From a checkpoint of a small encoder-decoder audio transcriber: batches of 128.
Rows from block 5 of the audio encoder of a small encoder-decoder audio transcriber, named by matrix and row number. Rows with one number belong to one neuron. Each number is 128 + 24 x the weight over its row's rms, rounded and kept within 0 to 255. All counts start at 0. Numbers have three digits each. After the name is the row's rms in percent of the matrix's.
Before each neuron's rows are labels from the 100 clips, of 14976, where the neuron reaches its highest value: "top examples" is what is common among them. Only what is clearly more common there than usual is listed. The data: two synthetic voices taking turns or overlapping, over music, noise or silence. In brackets: how many of the 100.
# fc1: MLP up (encoder.blocks.5.mlp.fc1.weight, 1152x192), inputs 96-191
# fc2: MLP down (encoder.blocks.5.mlp.fc2.weight, 192x1152, transposed), outputs 96-191

top examples: text has "today" (73)
fc1.754 112:131186132160124119149134065165134137111116168133132074131104141127149128117066083116173115116135155152081112132131130139100117154135116135097108135190152121116137111188130158096131083106125108154160140121124140147118106130145114129148136152137154119106133148105136103158099150132153130147
fc2.754 128:136142118100118121120143113101143100155128110158108162140105162088151108133145155135106126080133127095142121095149101088132102136098124163125124147127128095125136124135077100169158122098168113151114120157177152113121150132104158133119121136085129123161146110121115133140106135152123077128

top examples: text has "off" (33)
fc1.43 092:126112132118126117116119111114128115108136145084130087093162119133108098153082084096147064150097148161132107141091141105124120163105126129093167094128088116124124134157123152143110120090128174127142139140117168133116104090108136121131126136110123092115140135140131101131137127150103161154
fc2.43 089:100118145092148166101158130141087155158076094120115155123124115121117102131126125115094110104098121134135108090140134119129166134155103100134084105127179130149132113128133107139158151106092147120123111109167140141215121116125133156089118169083101130135136123203165148122086117149118076115

top examples: text has "heavy" (37)
fc1.163 099:135149154133153116113133138138155105119102129141149151126160127142135118129145109121146088133129116156145154140096160130110089136099126141114146099102085138093100172099129121124130105104093134096135114154100110100154110119109126165120131117126144150131124085134150093097152137160146153117
fc2.163 102:105129111107114105131132122111128152149103139121169135119144126137148099115116158095134130169121099101097131120115134147136105142112126166171108173097106171145110118177149097104151114132147142131147092174081118114153117156123126114119165099152153109136120144082140118121138134136091108124

top examples: text has "off" (26)
fc1.398 099:112078154158097124089122133094126133146117176119187139117134165122112095168085122128145117161118102131146108127101113103140101140131170111129153151168118101117131134111133112141118116146138167113125146147118096178142147112139109136106135119130146117172132102138141040098107155159161155142
fc2.398 094:138128109142131148149192157100090154076131100153115093116170114142127134133108116148148169108092123074171110107103100130103151109116204170140144141088133124125140121170131080129130143166081148134119108116111140136131137089123118149157136124122112099113189105145108112130158122154127094104

top examples: text has "behind" (44)
fc1.22 109:097124111107138146134152125195152146116095109124094143154108116131116158183095125142119122169086126156098163113095132135130137121127138143128110106113066152151131143124128187080104151117119127110113124147150138146127134137110092145127167129126122064080165099107095140077138150152127171128
fc2.22 113:148130135094163153140152158125144148115114126123103138142106056111150086148125115142153097127120121170123109092132134086110138121135156130124122133118142094109180123141141127103088139122143097108172134097110144115130096096123107143139157132130115146172140090107131122199086131104149106148

top examples: background: none (65); text has "beach" (29)
fc1.360 108:109128125135161155150108111178145102076105136158149139156141159142123098118129142139124128156112108136095131129102158183097126160104114163147135101088111116121142139108123126122164152143143155083154106106156123129146154145091130143143158131149082120125125098111076108113159101152172161153
fc2.360 108:120083125152113117145138119101158176148127149106136083106149139084155106126124119093171106168149128160161097121076134159107121113149077115133126168134148145108138110135154120131097102104092135165165134097148154139102116135181114120132126139097123131142140075068139143122125111109113137153

top examples: background: none (63)
fc1.2 103:120123149195154154124102116112107106090104139146141144116132153116140131171106107124084117135122131137121123133128118124121118105108145123098091138136139101131122141130116138164084120136109127140145144120095083162156129087123149152115148164113119105105164139153103123127073139169145154152
fc2.2 107:135116148136080098136134132168148117088126135145144132196119158136142070149138079121091144101097104127179106120133116107128141133126132151163125160126156126159139098141127138091136147119116110127174122151117164116145040110137119111092140181101130154137145076115122178104082080147147120184

top examples: text has "moved" (41)
fc1.374 110:142083153147142121095106115138161123123125126073152128140152108138120155156051135128144120074109157156108114135150110139155115136113143137130159134116120111127113104118161131154130136120118141140106117145145123143106170076141144125109108161096143115134166140162101100096116098160087151135
fc2.374 116:114132087156087134099136137095115144120099121147139148125124112102104097112093125117102162118114142114126126109106120099103142120137144125115113122143157128106150168122121108162131136106121147101074098137118142142150097132106122129141128073150096139128144122123135147157092132162135075112

top examples: text has "alarm" (31)
fc1.623 096:119106109130136172093121131148128097126108148106151162101112145076144118167122108087122126117112179107137105131131105140141168142116152093122127078097117118154088160090096142137084150125116146103138126161136136156145115127105082130120115132126116125114184171167171153092070130163114142131
fc2.623 101:176131158145104139117113134171130104116103088119130108155114134141134123150119081098171166128115109139131113086169145084116175113119111124123128136145138138131115074157160088107141123125123149120135129145103135158145085125142146130129127117135169150172171162136130180100127100089142103141

top examples: text has "alarm" (28)
fc1.173 100:121146098102116131104132163146153107120119132129151136128149138099125146127137161112115100162111107148104150139134140121144098135127115142108124077083132136150143141100126136119158115091097138085134061144114090123150142145107124134122170099117135105085152101117131167109161112135120153134
fc2.173 098:147127123134113122129167114137096121184159108113110137097147099100111103120153099080114091164103138125149104105149156112105131071153099127132145134106168151096149099158137122119129104146073188096135107157105127122110133148102145106153173136155154136113120133147146102127149129170116092133

top examples: background: none (61)
fc1.449 108:100102174126160137104140100123170151110124129131105133126168127102103109136087048127125059131112152128130148140139141095135096137054139153123116106085121096137139118165144163124113142132155147131133138138104082171151075096095118151124127116110123124094164120118133133130092130132144168109
fc2.449 123:157127094108120140156156099152130145126100110161123103154171109115096091092155110122101124118120107140133101123165141106111118139129139119162132126166132146127135148149148107126144127079151131141148140091150120133127122140106104154096158184110122127154123164127106162135144131161111101133

top examples: text has "behind" (31)
fc1.365 116:130157095150160152158170166123130093111108118119165154102107075110130114111103133100117113109132173138141114128079133146120161132142116112087132108122103164115146130111133098119129160114118132121101157095122153088161132143157117140133148146106125120126146135117142114105117107178151139113
fc2.365 132:144125151082147142130118138152107132128165139108138123088115137112131165143137113122146111119122113162104152140138144118088107132142125127122107139165143153152144088127116102142158075123122122117116137155147137117157105176160136101097095130106165157080110106126098133113113162137128131135

top examples: text has "behind" (39)
fc1.712 095:130143134131116172118136128121149111174112102162154125134142106128107177135133118085152110086107138127082102192123150117094100098105091125125064135170119113137143147088171153134112154089083159088097174125114180146144158098143123145156122138108114135138112178118129128129102169164145135111
fc2.712 093:115097136171128122089139124153131092133133144146107147134134127094149124148104113102115077128155154147084126156151145135096100122118120136152110128125099044127088132129115153130172120134143154105132155125114141127150158135088121103147158166105124121109123155100107131129112127100151109130

top examples: text has "school" (31)
fc1.543 076:127126141111084139146146165145152120127101116105105169172133138123102140150088120169127092099086148167118131131138124133157120128065129115119123104137124167145108104152156132156146105099121122089138087121111136127085122083137126169122165112121123104169128147116126090118160124178140144108
fc2.543 062:129077154135154120093103111159132145121164175154145114116128122131152169195105110133142157133112172132107111138094138117149109140138116115119112181139151122149150137142162095143109100130080132126120094177123125157118124119096094128107139148164099137106146134113152120144214124133114131141

top examples: text has "heavy" (54); text has "feather" (25)
fc1.299 118:112145105158122143151166099105125119107098126142101134090127148113099139125116139145148128150116146155177134146143127165071135138111144099129129078097119179132128122087113139106103144128135141140165160141122123127127119129139104144127136161116116083160154130141135085106109131151152146119
fc2.299 129:144107089135138143104136169118076155092167140112149133133113129151144117159124115109132141081133112161138144148113159148158139132154133137095105127160125153092129141123089114115149086150100119120119107120119164137126117137103156100083122138135100202150129121137128137117144147132127146095

top examples: text has "thin" (43)
fc1.27 111:148135129097143123074150159147165160124102123154135158125139088137160106142125105135156110135090109148108165122101110095128076118169091158155174086076084122100156153161134119151140101125120095116152133133114142113123107122110101172143136118097091123165147093126115125082116150130170167121
fc2.27 115:103152149146105093113155126121147177132098150136139119130106126136141107161101169111114132148113113089142112098107097160085110090166104132123165151144138134130131132111136139112099134175148129108131127119093139159122158120184143114138105042170109103100131140126122134088104116138151123131

top examples: text has "thin" (59)
fc1.574 106:154100132156164151121141134127154142139098075134141130108115108151131158125140112144152116150102114153122157139098092166135108137122088157148158088138118148102162154126097152123143105111122131080114109142100125079034110093114089136112097127147076129124170142112118155117092134131137156123
fc2.574 110:131140097129129121111137132151150122114153182123153099083082137092087134129144113170083122104135122178169156119131138114136184142112115112139120145126103128119152097101133110126146151134101172111117126142125142155136113123150134109105113157100144101135093116128131110123097129122146133176

top examples: background: none (61); text has "blue" (29)
fc1.11 113:117128081131176165131120148167124142112116119136085138130125187140140111117135105092105123156116102134117126140074145155149140171113095160128123079089130109123116109139119139153104116153148136086160071137124078135170144149089132148118174108151117122121127073130093134120124123157142162166
fc2.11 117:128128107137131091147136112159134135135154126146113121129139119089165115133143094113173119168143137084161092106123110131087138095139079120136157150127134135090132131188163116121166074150119144133151136094155114182141116172157121129143111115139107157107137147157119127139127106119122109140

top examples: text has "behind" (52)
fc1.412 088:087156121164126148138110050131128131148096116132103127126116091114129143104135095128146131152121121136116150148094130131085100114121115153102135118100096119159119128125145169086116105141108135134144125128129092094114147149115055142139180169099180117143144102155132079120105122141156160115
fc2.412 076:136152109141091154110121154109122109152118154107097158096126180153105141115156180143107144100114112186104127114134178090154108151120166124120108080187126160107099133129095087086141152125168077122106139133082126085103135101114143121083106126107116133140148118111115150143108128110120112127

top examples: text has "strange" (35)
fc1.92 089:171160073116140110171115116106130111114127145107119127152118172169131091135138139162112111140120102139125178147147140111103102143098134115134141123131137087075112122115134148117091154106157145116093116091111189131080132100151133153125098101133126157161124102169101142106105128182122142159
fc2.92 086:118120087138147142127164146177122140087110087129122096125121106109148169181113126125090125145128121131134098104130152094174106151158128105132118139127111143066147130152128105157105135100100147142143127157116085110111113133086118131104107156156177134122155118154151138177130118109152077099

top examples: text has "coin" (25)
fc1.503 088:120058133132152132160079104136140091167096095089125090145152135114101090133122147125129118126096129152131124145109115094102145110087145151100129128090117164118162143137132109129131165106122085109139120135124128137138110106136121163104109156132119095086140088097128126112159109137083143083
fc2.503 087:113100130111126151132139088143091130124151138094108119090154120096068137065112149142092079115146128116155166111132116158101136137127152116097098137062136121136123145108132077160154133135144115102105123101131120150118121135167119113131151131083150106145127158114141140166159135195146127111

top examples: text has "coin" (47); text has "boy" (40)
fc1.567 139:129135097169135129152134149150159131132101146131129105149155091123137123142108139089142041112101103120137112159126152129116118123122123158112110130168078123113091113135125124112101161092144175150090103146119150149122143110186152149118141134112123146084123071126153133109149135146106154119
fc2.567 170:143126163124127114119138105126136115121096142138098078117136070123148130132115126105090117190113153099135100093126117140148100109176106155126119131120151127116156149105137174149131126114169138147094117125132097170148126139104115157154112129116138145145106146107140143135156109144183102092

top examples: reverberation (60); text has "dog" (30)
fc1.423 096:166111130126097145116155125132116142116096132145137126153133139158164127173114123122116104107140105177134112167137109143142149146103121144128148148135145127138137121134124161157094129096127128104107118123059115110136136072157113123140124145184108099103122124144160114095170142136101142164
fc2.423 086:153102152127143132108120129100124165157149132148113138117151127136095173100113125159169150156114132165096152130145089084083149128127125116129116152114145112164137133104110146149103121133108147095125125118142092112102131154165105148148168096121150107170147141185151129172118119143110109174

top examples: text has "moved" (29)
fc1.210 093:089108134119136141140117108145140141101131154100200102132133143070124084125094102122153114128095117158107173146096107118153134176115119135142122159116096128115143109098156118118112139116128148146087146158150122127127185073166134148118100121118130116136158096133119086129101139139106175109
fc2.210 085:139179109139108137104115145130114169120062108122117116105144139149159104118077101100103131158117151107115082108129124127143155184124162141097099115116143102116138097115139112116168165153150146137094125141103091100109159116103125133107126128149143107111144134127146154118121115135093083150

top examples: text has "school" (30); text has "who" (25)
fc1.588 092:135142087135160177122156091150114137145087168109136138142113159123144156150128149153151119111130114114150133173121088115120147105107130145130168138126124123154138150094146143148095106112115119127114160127161121151122145087123121162132112105156137157171115087082118146127143123147155161150
fc2.588 082:148117180179073128121120093111135120084108136125157090137140127123099136134106176132144063149143110122129107120102078132070126125107122136101117134087158134129092159129140134124154149093135169117159147129132142133109137142114104119143147064106133156163133093097130138149100147121157118134

top examples: text has "box" (28)
fc1.204 112:084121123140151142137130121118144110144097139108163117143123086149149096130123124105109106115106135149118154158116109176102090151112114138171180130113112151130132118116138188131117153109137134085129136158141139128108080106150119126115188134097107119156165101095113134125157109141113164100
fc2.204 120:118131097118098145146092114116128143157140097149115107100119148105091145115145146126131151130163059135124149130124111106142145175119140100100151100160144145168105141125147109094135120127114155106141131133165101151107133131160120113126063100143151114087162140149116076152113143108085159116

top examples: text has "green" (62)
fc1.267 114:144100112140142201097099122139139137130112096080123133108144135130132134126144087110132086147095120119136182151127141180162161139113114140147128134137086124122119085143099145158130147134163134101156130099119124197097124133131142148096131100176136142130152120065081085118134093123139175121
fc2.267 124:137160149178138125124152134126125110138109133142102120096087114150147138146130091109156132128113178114162093098138097122096162122095086123160108119130124137112117159170108124158169117110127127119151138152173148102124139178130109176153126089142155174126132116111113132093096117114124100138

top examples: text has "point" (57)
fc1.295 117:184100143140191113153133110145148108131109112124116106150173120158097121142117114140147102084120156101142114111095143165071094153098121159106108133159088139121133098140133180092140119102123138153120137171150129108135098158126162125135100122122111130114128134133138130162133119135147136177
fc2.295 128:135141086128096128129127135151127117112116098148111145122101128120138113168120135154101133107102116100163113124123125132132111093117144179128158119071143088076104129130129141109158131133112140128140121127102145173139130107096138098137109157131122093106148134095140134150107093178103113146

top examples: reverberation (62)
fc1.605 095:130039107128155151140130124113148085117098141135136144137116100083133117125134137126145122130129104160082103138109124181149117100112144076118123139137122142103152147079124106142081142129078138136170098168130121189164161121107118142133075176154131126132113157127143119121115142144154122115
fc2.605 090:147131117145125154085133113141116092127123082130111092114158118136095122130111090109132135080105139162110097102103129110123109129181149153139127111128118107165129134097172074157128089121118081140104151140124099142158170117130151142158143115141139126148178142164115181085141150107139082123

top examples: text has "coin" (25)
fc1.184 089:139153157139157158102116152130171143134104135136146124110151135165124116142087115129152056081098135152112129153131161100141109128101114160125146147141088109152099103153153172092096113102118132073106124145136125155110104125136130132123121119111132133112142129097122085148151129172143134108
fc2.184 086:140106157145084145115148118126108171113105100141123136146100129140107103130110095105086136113096126142085102123142132142105111116203114087167132092138124133134158147053133132136163150141100186138126167122131122150182161164173118113132121139126111100116129094121111064143119198152163115167

top examples: text has "heavy" (45); text has "very" (40)
fc1.466 124:084116120161109127107146104119127127107099147136128128107129135123106124137123133123118125141123158168094118148143099132179118130148153136057130145088115192130122125123115119104084146165157141110132099152138092128109103084194116151121122136115131096169157118162126091136139127145146139130
fc2.466 144:174100125118166150121153150125066151057152163086076123143132090115144136131111105155098139099131125102164143127126134129115100115150137126092130129113152119113144133142104113156140078122142143139156131109168150081108122111116137117100093104095109157159124094118114102119168164154143104159

top examples: text has "green" (26)
fc1.704 099:148072137129126160146086160099153104168098143122108087144112162123158113122137157118088115074120124089128133156151112140111104168143119116134119110152119121147144110084133124168134134048104142128086109131092144150108141120107130150140133138130112185132154145153157137133134122154122137154
fc2.704 103:113129128128116142103113115182137131124133123144103093112118083134094117110172096151116108162116105153187142112121147163117144081170144157127122143146161095089092103123112128109096111095128118125113102099138123158128122128121131150097110154112122143135166137166110132139089117124175086100

top examples: reverberation (62)
fc1.415 097:147128108154142144148097127154136067121102170098111131129113108155152083129086100108127120146089117162111139127117148124145124103144136110124131127108146120120109112137132108188092123155108102158100120140104143119145162160130153152133116140126118113157132152125133121109111121154164151101
fc2.415 090:076115112109093132128117114077082130113133128155138143119139111121101133154130124111175156149106112157117111102110132172157122127144151137157121125122121146133119141168142078071121145126102157111125127121128097169156156132147112096117131133132113094119124119145132107157141125124091107115

top examples: text has "moved" (38); text has "left" (31); text has "laughed" (27)
fc1.468 120:093139100165151129111115099141144138137122168131142139132178137125093125116073110100158098099107151126101113153159148162130091137108110169104142150158152118116113131094142164147105123117125125162092095175139081139070118066141142187128116176093127092093170136156089101110123151160104177115
fc2.468 138:124126150116136048121101141100159120070153139136136118106134104116129087126132130110178151132121106111138129127113106137119135143139147135093069157145132122171111129148126179108154159103162137162074147102108109109121088131135122127103125100127096152146095147139113149147079110115162137162

top examples: text has "green" (31); text has "girl" (25)
fc1.624 107:106116141164103197125072146139132147109135135141115157129078106117136130139139115101123112129108117120156163155127132125171114128118115153172092106116127168157102148160108150129096135116151138107129122085074133151128148111135112147119166121159124138135166098071115133123165113146122149109
fc2.624 110:123172147156179094131110116150137149118157103123140122126116135152096134115137097113114152115112138096101113112166118099117124146094124120143084125122095113163155141148103131126158126119139142116185134178152146115179119119128097106138105090141109147169104117120100106152151139123114128101

top examples: text has "school" (42)
fc1.353 097:147110144131110150128129123121139151102129152147161125122115107153104125147106107133127124138128097147123114122142133129117124213097076101124104134124114111090148122094121157129098119102073142134158093145117116162155115132138120104133137125182104149137114163129132119141133112127129152156
fc2.353 101:100097143136118113118121130146118171160130127128146152134156152133152144093100153109136108152095113100083143097126132134092144164114116111171113159132089127188124137149089116111127079137144173131178155136136144128128092162133129172110173091098156110142116111136148131151081131136129115128

top examples: background: none (61)
fc1.276 113:144117130159133188138078138172163112131112116082106138159108135100143111134093148118138141119139100130094124136130114122094169087081145102096104126090102127132095129129133187083111115124114124134092129113088126125106124144141115173123159116155070146123175123095118123098145117132168146128
fc2.276 109:146109142096132179119109114109180127143134151153151126119147139096114110115106162154087121141128100140134114123122104126113124141116135105135118161152113132154129072133113094149107147124139091137099119124173117129129112150169114130113124136118155129141107051105160136149110140131172127137

top examples: text has "louder" (68)
fc1.35 096:098121118132123145085151155148133156117073139126120082149143131131161127161122161167121119136130124179087115147086126167155155124109134111063135123100089129130137141137146143092103131160102127098139129091126152138122113069154139149131095158092135070118114116116142103121150141146113149188
fc2.35 089:163108169115162194144104136106128138128153106109129116159112149162139149088127106090146141132113120140081115081145152105128147136128158116139125100115130169124170120108153098147109114119119115121133086137116132105167102116108133155115171127148107116131157103183149145164176089174126106136

top examples: text has "yes" (29)
fc1.743 107:173125150147190145108125176137139161148125102113131120122177108132161112138086095144089131113135144142091145127094121148154121078143164148114122153127096141137084101100153186157110124067125093050062126104130116110133105097100130127111152146112115127139131114148130120165136125127142132124
fc2.743 111:103125112095088094124107156119150146130128159162120108123108112141117165141146160134088139132135120153069136134128159120111126089135208099136105112135141138095152119094180109135129123099134120123066112154140140163136096143139136115128113052132125086095142115137088148147117148116146126161

top examples: text has "alarm" (34)
fc1.339 103:121131105117133136131120127104151104109100136121195125099122153090097108146100136097166117116112160175104114161116139156172124163118151110109142142106132155115082096095150109127107203106123125140148135152146148118122130129130094153125100138144130129083129147142141127109115138139101152116
fc2.339 108:157131086168142120104121125142142154135146110132108109116132140118163132125098062126112135101097108090150110124137137107114138137161089070139141125153154197154137130086164141133190118138105125124117137148144140125140139133161114107176140164141142109106124108138081149120138148095117133129

top examples: background: none (70)
fc1.369 111:082121111125094191135122126126160152135126108102206130143107112106138086156141116126138108138112099121144142139103073173143141113129115141138126087084091129146099104138146203141135162138137105164120165126177108098065133100112142150112116123126141110093152142089114142091131155133149135112
fc2.369 114:159111120151092104179144072118133133178076159137139097128139133108174179120144130120155108127112108141182090145124094128121118119100109176143132150118130189168103109134151110130119086130113127133125134130146139092127123157168110131127118144129154151130120099136085141108166151141139128133

top examples: text has "behind" (63)
fc1.62 112:104171117121133114140136156118149141142073117125159154084119128129111079109079135123162125127132137161130088138138130107098098105148131145106099100142109150104138129154160137107125148127152161160144111090098166132146170146160106148154144158150107117066099142118157095109104125141124130078
fc2.62 122:173099113127111166130146125134125137156170141126132115114117102108141133155117125115120112081125118131129154132078137087070149087112123131118101141099174155096114089151136136178154097081112153095130113148140128105132136163162126096138133164108148123121136099100123125169126143151138132207

top examples: text has "today" (77)
fc1.358 086:146171136171127140100111117157108139126068143145161151098110122115106113151101133112144081143130133178111158164148137171120150167138090102101106073133107104103145155109150119115103114135097183104127158097115141112150156110157125161122124101138107140146099092155142100106098124137067170136
fc2.358 082:133127118137129096137112093120130085120127119179128120119112189117121118143131148126149132173100148162147109125126115147126083165138075164151126133105121121150128106111153139181131112129102160122109108155166151129141145151143143108105147128157180084120086140122133101059123127146106147148

top examples: text has "behind" (30)
fc1.146 101:143126100119117144169119096127122138123111130134157137129083092114117126158131117134120123148103106151130154144153177106096162175108124125122103125098144150136140131092114151152121107088123142112150128132115123150141172136157138113148066157120162109106132066082113142122112132157138152142
fc2.146 097:153103152159134131130138161159098147073141099126117120150096137124108139141137127165178130113086124169156156142155155151145159154123164077108100134108149067126124144132135124140109125125088159123175131122126175127157143109099127140102148148072109166163097077155153120140104138153147115157

top examples: text has "strange" (28)
fc1.38 094:108088110150136129104128114159138130143121128110115104107156131136136145141149107147127106154109118147166144145109072098097107138136097149126128136135133110080127144129109099127119112140090117104164128147133076114117095127173147148112067129125110078158138100125102157145095127130148155149
fc2.38 088:128134109161135125135136124120124148126131140111159138134082106134131102143116112125131137171133122065160147107113159117126176131097155126117112153107147157090096120096095169123096160109129179085144128119069136098128100102152123158131145090112136115105123150107116125144097138139146133177

top examples: text has "coin" (26); text has "point" (25)
fc1.345 094:130118114125149139121159110127131128089108131093140093118130148095111149137114117135132102130120150173083091161101125125187130132101135113068168165097114141083157146116126139161115151138127157115091120130111118101096133058153137140145093152116108146124122126149102105116175136160079144126
fc2.345 088:194085099109118177106125111118103180098121127134137083126148124121164135145096147116119120144137126150088128154099151131130128141127123141112131117113195148158120121118166085134159135130139112118086112094179121094134128126126097167100103128121138111155156097148162133133118130145123111163

top examples: text has "today" (46); text has "vase" (29)
fc1.317 107:119126140126136163101110123120132151178116136141134138136102150141107194129120149133152117159129138145113157174166146108100156091107094142094141113126122135123073111135144111122094151118121104131105126084116150175064148139138078148127135100217116141137128108124134148151140145142114128109
fc2.317 115:087113098121136126140088098161097150114119101099143096082135126131103177129128088146158111092119095155120164133143132132149170129101136148143173076132129122153141144079158138148093119130102148096081075158141139109105087098083131120122115188164136119119154136150135099108163109127149112142

top examples: text has "today" (87)
fc1.678 110:146192155156099109157135076155124144122108163127114081159151153151134153119101111137187119087131165163130102130128163140104118151112111120156105117174140110096122112132128122140100113145112118132131104132106136121100187128123118126134136137146154106148106148119137139129130117113118138141
fc2.678 112:157124115114129130085094098071086126114133143155171160132122148111152130183124169125113098135117138113147147108126132126124112129093120149104091151069112138134112121125063122152192136087126152161112130154153155093087148096128149139142114110108136137097100109117114138170096143138123111148

top examples: text has "strange" (72)
fc1.638 095:127125167157114141156174131144167110132092148128174142166108095166126108132130153144117090155089110107147139148126129146092085092132127130151134122109124123112110122150107134102152156121106143118152106172102091134103148121144127139126130122169104053128148132133070117124115138134143159122
fc2.638 104:130178106176157122119150122116129129120130142167099158117128146136130109130205109149110169136121090119125115138133106117138115136117144128150161124149160131062066167110132167111110138091139138122190152136100113139082142130082104108140130134097114106135121126147083125139120179127088138128

top examples: text has "strange" (29)
fc1.594 102:152166111131120179165142109155150097124091144107130123162143136132132102141147087129177117143116145125116140189152104109143140157133096130110156130138104116132151154152140142093148139182151117115087113124136107096132087125147126131102153122121136084187134125150145111157122130118086136115
fc2.594 103:138147139133156117156122145111146099120098141128127141142124172140118115107141136131121105153074121125083113092198147113086112119115113143154144124181104129075143131131119108121109089132135108092149108130112143113165169158119164189094125110106131158116143155147116144108102117126165119097

top examples: text has "river" (30)
fc1.344 091:088141137153111173133133148170141113130090133121161124132105125108111097136137108116140102160105139110129140125117155158103146202104121113114139102137110167122078135078142184116105109152151134117147151107134096127098132106141137156129135179096138099139180137123117117109129107166140166111
fc2.344 083:104156081178123091141123150123126154083147152144106118136148119106116163135097127160173135079138147156118124127117154133119149123126143153106147130157114120082125151152105112138124099160069168110128097127140172121131145151109156111105135075133122159188112112123064143180113150115124123099

top examples: text has "behind" (27)
fc1.15 097:097152153143127122093094140169145144107092135114126167150126097101147122119090161143165093157112114133115132126132137129099125130151116117096163146111102104128113136136109175085155128135148107156135119127086135140084150120156125142143163154134135145138147095129147102148142143164115160118
fc2.15 092:152099105090159135130124130153133134073119132176126123110120129093127141150117144120161172176110116153156070095121090091114110129139123116185156168133135132160113169133124148124124135148172092132179109146122145119071139153122088155089130118168137097136156121145141138115096154133132144143

top examples: text has "judge" (49)
fc1.118 119:192123090168159161124103048135124100126109138129102143100099119158134168173129140133123114135116139136144155175098117128082093158098119182124117104144112123151092094154120134119166138122137123143117163127150138139103094117099133148137157118155126095115141132099098086129129103124154150144
fc2.118 130:167116132088162123147091137124129169105097145107086141111082073118114128167137126142120100142149152130162104155088091154125181140148154141112106130136146127149148113166106123168158119115128100116097102118161156168139144131107158089131095144148135181132101097077106046107145150152115145106

top examples: text has "judge" (43); text has "one" (38)
fc1.687 114:085140090123115162110131109145141063104102106114123103171156145175110142153161096143158117139099112158138154140095128184118190157096150111140121100116099149118182128119127112137092086153099135128149135136106093112099139099117113131115130145151107124145115119113115153091185101139123144131
fc2.687 121:106128125140160102123105155100148120149123139120109126138122121130136108119136174116134152091120137131136093112105147135145143150153100136147068148105136118143156160129111128156129124158112172130104116114132188173169142136171134138126096106138180105153149111156123069113107149117099125170

top examples: text has "heavy" (30)
fc1.644 114:154121135151135110162138079136120145131132109128148112157144119136118128145065117118143115179111089125145115111109117096122121147126156135131110131143109117140131149110108164117071104132157150117140082144111110119108126117126120174130139133109116134120119109061144113110129104144108149121
fc2.644 122:095091136097131136155092077156109146091121137176152188143116144134131118136109088113141128139102114118141106113119171145172122138145098158130108130159094122129172118100146106134141144124142135143126105156138108119115085087095122128117132107153120148104164081089124087089106132135131106082

top examples: text has "strange" (61)
fc1.765 117:126127116112141152158137146196169128136120143116149151144087101100133115117144115146114074159105153121127210147126157144134082100103146144141128143073113151105123149114116129129167151143131118146150108123088118101130149131144142112118093133132077067128139101124114167124100116150119157154
fc2.765 135:097187149142102118121138114136121083090125177131140170144131177124115145144136112121115170152096132107108097101095125091112079119144132138141106157118174154121101134095100142141087091092107149119178103186118143108121101082151110135127160107130156079124124137140099123141104138171123133159

top examples: text has "point" (52)
fc1.73 093:156121090147185143149164130094107159129112137115125103137147139126139141131102101126108080100118102124129134166137100134096087169108123153097176121129121090121141112134132154134118164097133149090105127135135127196147168132149151130140141116102144142156161102071127109127161153146140136158
fc2.73 091:134169159106063095145144128121152109150130134133122118128118090119161123150112141113124111119102131120175138128106111118140159089146111163109101139117152162112133135142107133094132111094114105112145126133114133098153097143104142140178104181132127154138145103090116118151097145123116112094

top examples: background: none (71); text has "wants" (29)
fc1.464 111:118168115109124113166106115136140108131102116109117115159126136116120132132145109128128118147113101140153144141104139116096115130090118165126128146137133102160116112111164156147144176156125123151062159166126111102105141131142123191117205120120122123125125102109106117122198118137130147143
fc2.464 120:098137132128115136110159097113116135168158141130116103121112122112147126146144109170125141165149116136134159114127150088149127135146127128136144159099115137121161085105101144097095086131110160138155127120128085101143153143113097129113150175159126115077110115094139138149189109131152107177